python train.py --model="image embedding model" --dataset="flat shapes of many kinds, plain or patterned, on busy backdrops" --train_examples=97500 --image_size=32 --crop_scale_min=0.8 --horizontal_flip=false --translate=0.06 --color_jitter=0.1 --targets=["count"] --num_classes=6 --embedding_dim=192 --arch="coatnet" --norm="layernorm" --norm_position="pre" --activation="quick_gelu" --mlp_ratio=3 --head_dim=64 --fused_qkv=false --qk_norm=false --parallel_block=false --inner_norm=false --patch_size=[2, 2] --depths=[3, 3, 3] --widths=[48, 96, 192] --am_softmax_margin=0.3 --am_softmax_scale=16 --init="trunc_normal_002" --residual_init="none" --optimizer="adamw" --lr=0.001 --beta1=0.9 --beta2=0.999 --eps=1e-08 --grad_clip=0.5 --gradient_centralization=true --steps=17400 --batch_size=256 --epochs=45.7 --lr_schedule="cosine_restarts" --final_lr_fraction=0 --warmup_steps=340 --weight_decay=0.1
Rows from block 6 of a small image embedding model, named by matrix and row number. Rows with one number belong to one neuron. Each number is 200 + 20 x the weight over its row's rms, rounded and kept within 0 to 999. All counts start at 0.
After each neuron's rows are labels from the 100 images, of 14848, where the neuron reaches its highest value: "strongest on" is what is common among them. Only what is clearly more common there than usual is listed. The data: flat shapes of many kinds, plain or patterned, on busy backdrops.
# fc1: MLP up (model.blocks.6.mlp.fc1.weight, 576x192), inputs 64-127
# fc2: MLP down (model.blocks.6.mlp.fc2.weight, 192x576, transposed), outputs 64-127

fc1.282,231,202,221,207,191,178,189,216,193,217,203,222,189,225,185,178,195,241,197,167,178,228,210,177,195,253,218,168,187,209,213,183,201,183,209,169,195,192,173,206,201,214,179,170,211,183,190,213,211,218,170,203,216,184,211,207,204,207,216,226,233,197,203,186
fc2.282,197,219,199,220,212,205,193,223,200,179,220,187,202,174,207,213,195,188,224,204,208,189,202,208,157,161,233,174,201,214,210,175,207,233,149,243,210,210,200,213,232,226,224,203,182,240,216,218,221,208,170,208,168,217,161,186,206,194,196,252,186,210,195,194
strongest on: count: one

fc1.222,198,199,208,205,185,173,198,207,153,182,202,188,198,200,143,212,191,214,174,205,167,195,184,163,173,196,185,172,198,201,207,174,179,220,227,219,201,223,228,179,205,218,229,155,193,210,189,189,203,207,202,210,198,210,184,189,223,182,183,188,214,215,215,219
fc2.222,215,223,176,213,223,212,227,177,206,224,198,211,200,204,189,175,221,189,196,183,222,223,190,179,219,246,196,191,177,184,214,208,193,186,237,202,185,234,179,193,194,208,163,193,207,156,188,229,187,199,184,188,205,165,257,205,220,211,219,195,239,188,209,171
strongest on: count: two

fc1.132,221,191,204,186,212,195,205,192,199,217,221,209,198,206,184,183,206,185,189,201,190,210,168,214,214,248,214,174,196,193,204,172,204,210,218,225,198,187,235,186,190,213,180,177,201,198,176,199,188,201,190,191,206,198,209,200,203,208,211,175,242,192,221,229
fc2.132,218,194,189,209,246,206,185,153,222,168,224,216,212,185,190,212,212,181,230,197,204,194,207,193,205,158,214,218,187,199,195,169,204,218,190,164,206,189,172,248,177,189,216,194,201,205,179,199,241,195,176,195,203,172,197,194,156,197,238,206,186,202,186,213
strongest on: count: five

fc1.53,230,223,218,176,185,188,198,180,197,227,245,232,203,202,192,197,206,182,225,177,177,215,218,193,206,209,228,162,193,221,218,191,200,211,218,198,182,185,209,204,193,198,185,177,196,186,194,213,236,216,172,213,206,187,221,200,205,206,243,190,222,198,219,208
fc2.53,195,192,203,188,213,175,175,226,208,183,212,216,190,193,194,213,193,190,244,192,205,167,204,223,193,177,224,174,166,222,195,232,219,213,168,236,208,211,201,217,205,191,193,192,207,210,215,186,220,184,191,196,203,233,162,235,203,193,189,155,188,205,180,198
strongest on: count: one

fc1.139,229,198,232,194,171,183,185,192,183,225,227,226,191,198,196,183,204,225,217,164,179,218,220,167,185,229,238,159,192,210,229,190,205,197,203,175,192,207,190,202,197,218,171,181,220,172,198,224,210,201,176,201,207,182,232,216,210,193,242,217,220,193,203,184
fc2.139,177,174,215,216,226,180,191,222,185,188,200,197,198,207,184,170,167,238,190,200,180,176,219,192,176,176,201,188,212,218,198,236,192,186,203,229,210,174,172,231,222,262,220,179,202,216,199,219,171,188,180,208,183,234,159,216,194,189,177,177,172,209,211,203
strongest on: count: five

fc1.156,226,196,209,204,210,201,186,188,195,227,226,211,201,192,194,174,228,184,201,162,187,222,188,182,207,223,245,173,198,210,212,164,187,223,210,196,203,176,198,213,209,216,188,185,195,190,190,211,221,212,172,206,206,192,200,201,210,205,241,190,235,205,209,209
fc2.156,219,185,197,223,205,208,205,210,205,175,200,203,209,193,185,192,262,169,205,214,180,178,164,214,200,211,205,213,188,206,208,186,187,195,202,225,190,189,228,224,180,231,214,229,164,201,194,189,207,189,184,209,190,189,190,224,166,198,232,266,206,215,190,183
strongest on: count: one

fc1.88,197,175,212,200,186,181,198,199,146,188,198,197,207,219,187,182,202,208,189,171,177,190,203,168,159,215,201,198,211,249,219,165,196,222,175,212,192,243,167,178,231,217,207,201,200,185,214,180,165,244,171,230,208,226,171,208,216,209,175,232,191,200,221,194
fc2.88,204,197,181,205,216,240,244,204,208,207,196,212,193,197,215,192,188,222,194,204,213,232,221,207,234,243,222,177,226,191,185,234,219,173,207,173,214,200,188,181,182,163,192,213,226,198,191,230,194,184,214,182,208,181,218,219,202,169,203,199,193,205,180,196
strongest on: count: one

fc1.571,230,192,220,197,188,188,199,203,179,213,223,218,190,195,186,180,202,214,213,191,172,232,193,168,197,235,227,167,201,215,210,184,202,206,208,183,198,201,187,195,189,213,178,173,224,169,204,214,196,207,170,205,198,178,241,210,220,178,238,204,237,191,201,197
fc2.571,172,175,212,207,217,181,208,195,195,206,192,194,199,207,176,193,191,245,193,208,177,173,247,199,182,174,200,217,200,196,213,187,190,217,196,227,205,192,175,231,218,262,208,169,190,225,208,224,162,198,170,217,211,223,154,200,190,208,186,170,158,202,214,203
strongest on: count: five

fc1.8,239,198,226,190,210,190,203,194,179,231,209,217,202,203,185,179,231,221,204,195,176,234,192,193,184,217,227,157,190,210,219,161,194,215,208,201,202,178,187,240,198,211,169,170,192,185,189,220,202,211,199,194,198,169,210,213,197,222,219,221,206,186,217,193
fc2.8,186,161,211,245,227,196,191,218,201,150,210,203,184,174,192,215,203,176,221,201,198,200,192,204,193,177,224,188,215,203,190,178,209,198,170,219,202,212,216,208,190,232,245,207,197,241,214,208,222,213,190,198,193,224,187,178,200,164,212,276,195,196,182,219
strongest on: count: five

fc1.268,226,206,196,157,244,201,206,159,182,225,235,217,216,203,194,162,217,179,210,180,190,227,157,195,210,236,232,175,192,189,209,190,195,210,211,213,196,192,177,189,201,183,192,168,194,171,192,198,181,202,205,197,229,188,223,202,207,200,223,165,227,191,210,211
fc2.268,202,165,216,177,209,200,189,216,202,199,190,205,181,214,188,166,250,202,234,192,193,156,213,214,201,198,192,210,180,196,222,250,177,213,213,210,198,188,179,218,183,199,202,185,204,167,197,165,171,182,167,202,208,217,176,232,204,221,185,126,168,207,211,210
strongest on: count: one

fc1.558,228,197,208,197,202,184,214,185,188,230,232,227,218,216,181,175,211,231,198,204,189,210,228,202,201,207,238,154,193,203,221,193,203,195,211,202,190,190,203,209,197,198,183,162,196,183,187,222,198,203,189,193,206,176,180,206,200,213,228,213,203,198,225,187
fc2.558,202,182,203,226,253,195,190,212,192,180,214,201,197,165,193,220,212,160,225,181,197,170,189,216,198,166,219,181,216,202,179,233,188,196,173,230,225,190,209,235,217,209,215,204,192,226,191,198,216,211,178,192,182,223,176,192,174,173,194,250,208,219,188,226
strongest on: count: five

fc1.392,189,181,231,207,195,177,191,209,137,183,180,176,195,214,168,188,194,196,180,171,176,182,176,180,161,198,176,217,210,239,208,155,185,219,187,214,191,231,187,166,219,221,213,198,195,182,196,170,176,238,191,238,214,222,184,185,208,195,177,169,219,200,222,221
fc2.392,226,184,172,190,224,243,220,203,209,209,209,232,211,215,213,161,221,194,218,194,215,216,179,197,226,232,208,173,219,188,197,221,212,181,200,197,206,206,196,191,221,194,195,202,193,178,193,197,181,196,193,176,243,212,218,230,211,176,195,184,219,213,188,220
strongest on: count: one

fc1.475,213,197,198,184,214,206,197,172,205,263,199,202,185,219,218,184,198,212,196,195,202,214,184,183,198,242,200,197,174,219,197,201,222,199,188,193,173,197,180,210,189,193,164,203,219,157,207,196,188,211,194,191,196,174,237,212,200,226,241,185,228,174,245,191
fc2.475,239,207,203,158,193,201,179,193,195,233,233,245,238,222,222,200,227,179,223,210,195,199,205,209,207,200,227,170,171,202,234,210,205,208,224,213,190,187,219,224,215,200,188,179,158,181,169,188,210,204,179,197,221,191,182,227,203,214,207,208,195,193,219,205
strongest on: count: five; orange shape

fc1.70,225,198,200,176,156,199,165,183,182,239,221,219,230,202,215,212,199,184,229,194,183,181,213,198,216,205,222,184,187,209,186,222,214,207,204,180,177,208,210,212,197,172,166,175,195,185,185,180,242,209,182,204,214,196,187,210,219,191,213,186,208,179,236,229
fc2.70,155,205,219,197,189,200,189,218,211,197,186,164,186,196,188,222,189,243,173,198,200,202,185,196,197,207,179,207,198,206,160,244,184,185,194,191,202,194,188,201,178,187,200,206,239,207,199,183,172,188,238,216,175,211,190,186,211,221,199,141,207,204,198,211
strongest on: count: one

fc1.296,234,189,212,187,190,182,207,198,192,238,224,222,210,200,197,183,210,233,200,191,179,215,216,177,177,221,229,152,184,222,219,184,191,203,209,198,185,193,190,203,202,213,184,166,202,180,184,208,205,210,170,197,200,175,190,209,207,199,232,207,223,187,226,197
fc2.296,204,185,215,231,233,193,185,217,193,187,225,213,203,171,192,199,217,175,231,186,180,151,185,197,186,173,227,194,199,215,198,219,209,211,187,245,194,181,206,222,200,247,224,213,206,242,206,216,199,207,179,197,188,200,197,193,174,230,202,213,197,230,188,216
strongest on: count: five; count: one

fc1.214,229,208,210,175,157,186,189,201,173,224,226,220,206,210,186,199,198,210,216,190,182,227,209,185,218,253,224,156,190,201,212,207,196,204,213,179,194,205,221,192,209,201,192,178,207,200,185,195,221,207,174,203,217,201,218,208,213,180,221,184,226,177,214,216
fc2.214,201,185,217,193,252,190,190,209,225,187,210,184,213,208,211,195,224,211,178,231,208,155,212,206,197,169,195,207,188,189,216,237,194,209,213,199,185,148,199,260,203,225,205,181,194,210,200,195,189,182,186,206,200,183,151,213,157,234,210,165,179,216,211,199
strongest on: count: one

fc1.174,207,190,222,197,171,195,183,186,175,215,223,203,229,196,195,210,222,176,212,198,195,189,193,197,192,179,214,186,176,210,205,173,209,232,204,211,178,205,229,239,206,193,188,179,186,191,194,198,224,200,169,207,190,192,176,208,208,201,208,173,216,194,223,231
fc2.174,200,216,200,180,178,184,189,196,191,195,184,189,202,209,200,219,179,201,152,215,195,254,184,224,204,218,176,206,207,206,183,220,204,198,212,204,197,209,225,153,210,163,214,202,234,190,204,160,180,176,244,195,211,204,214,190,201,194,193,136,205,203,187,218
strongest on: count: two

fc1.409,220,212,217,186,203,181,192,178,171,202,238,202,202,187,183,178,211,214,207,189,163,221,213,193,194,227,232,170,215,210,228,164,201,239,209,203,202,193,176,219,203,212,192,177,214,186,201,204,214,213,180,206,179,173,217,190,231,192,230,182,222,195,195,198
fc2.409,207,160,210,180,197,185,244,218,171,223,178,214,194,204,187,179,171,218,192,207,186,183,202,198,214,205,193,210,225,197,206,131,212,217,209,215,208,180,198,200,235,219,216,171,172,205,190,212,165,217,201,209,208,217,168,202,208,195,172,187,142,195,219,201
strongest on: count: two

fc1.59,217,198,202,192,193,190,192,168,182,227,208,227,231,201,185,214,220,159,218,202,176,191,182,211,188,204,214,178,179,211,194,208,207,210,217,215,184,212,226,203,198,187,188,173,182,192,194,204,225,229,189,197,216,191,189,203,222,201,218,194,192,183,225,224
fc2.59,191,183,208,202,179,181,187,192,189,195,177,176,183,239,197,205,194,175,175,200,198,209,179,210,182,208,172,225,205,208,168,228,198,195,210,165,201,222,217,167,170,159,204,197,221,180,194,199,202,184,231,198,209,203,220,200,188,211,164,198,208,227,188,203
strongest on: count: two; count: one

fc1.307,203,203,228,187,191,181,177,203,165,220,230,187,202,212,193,193,226,202,189,162,170,212,199,173,170,221,209,187,188,224,230,148,204,247,219,192,173,198,180,215,196,209,186,187,220,196,198,189,228,218,159,219,180,183,202,186,189,202,224,179,247,185,224,220
fc2.307,210,174,202,192,193,188,226,239,165,215,190,197,182,238,200,170,177,229,185,225,188,228,195,188,211,229,192,208,231,221,224,99,216,187,196,216,201,174,190,181,191,235,209,196,191,217,193,213,185,204,200,186,194,189,195,207,189,190,183,217,202,189,196,200
strongest on: count: five

fc1.333,222,220,238,181,152,172,177,184,168,213,229,219,188,195,184,202,188,201,226,168,155,220,227,184,206,206,244,186,197,235,205,213,188,214,193,188,182,196,202,204,207,192,178,172,217,181,205,208,238,227,175,232,194,177,215,200,218,198,234,191,206,176,217,200
fc2.333,184,212,216,186,198,206,180,204,204,211,220,201,218,194,222,230,199,216,205,180,179,206,216,208,167,185,222,193,182,223,190,262,219,214,176,219,209,190,202,223,187,196,169,214,197,209,235,192,250,202,217,209,171,184,148,204,198,202,209,165,192,196,193,206
strongest on: count: one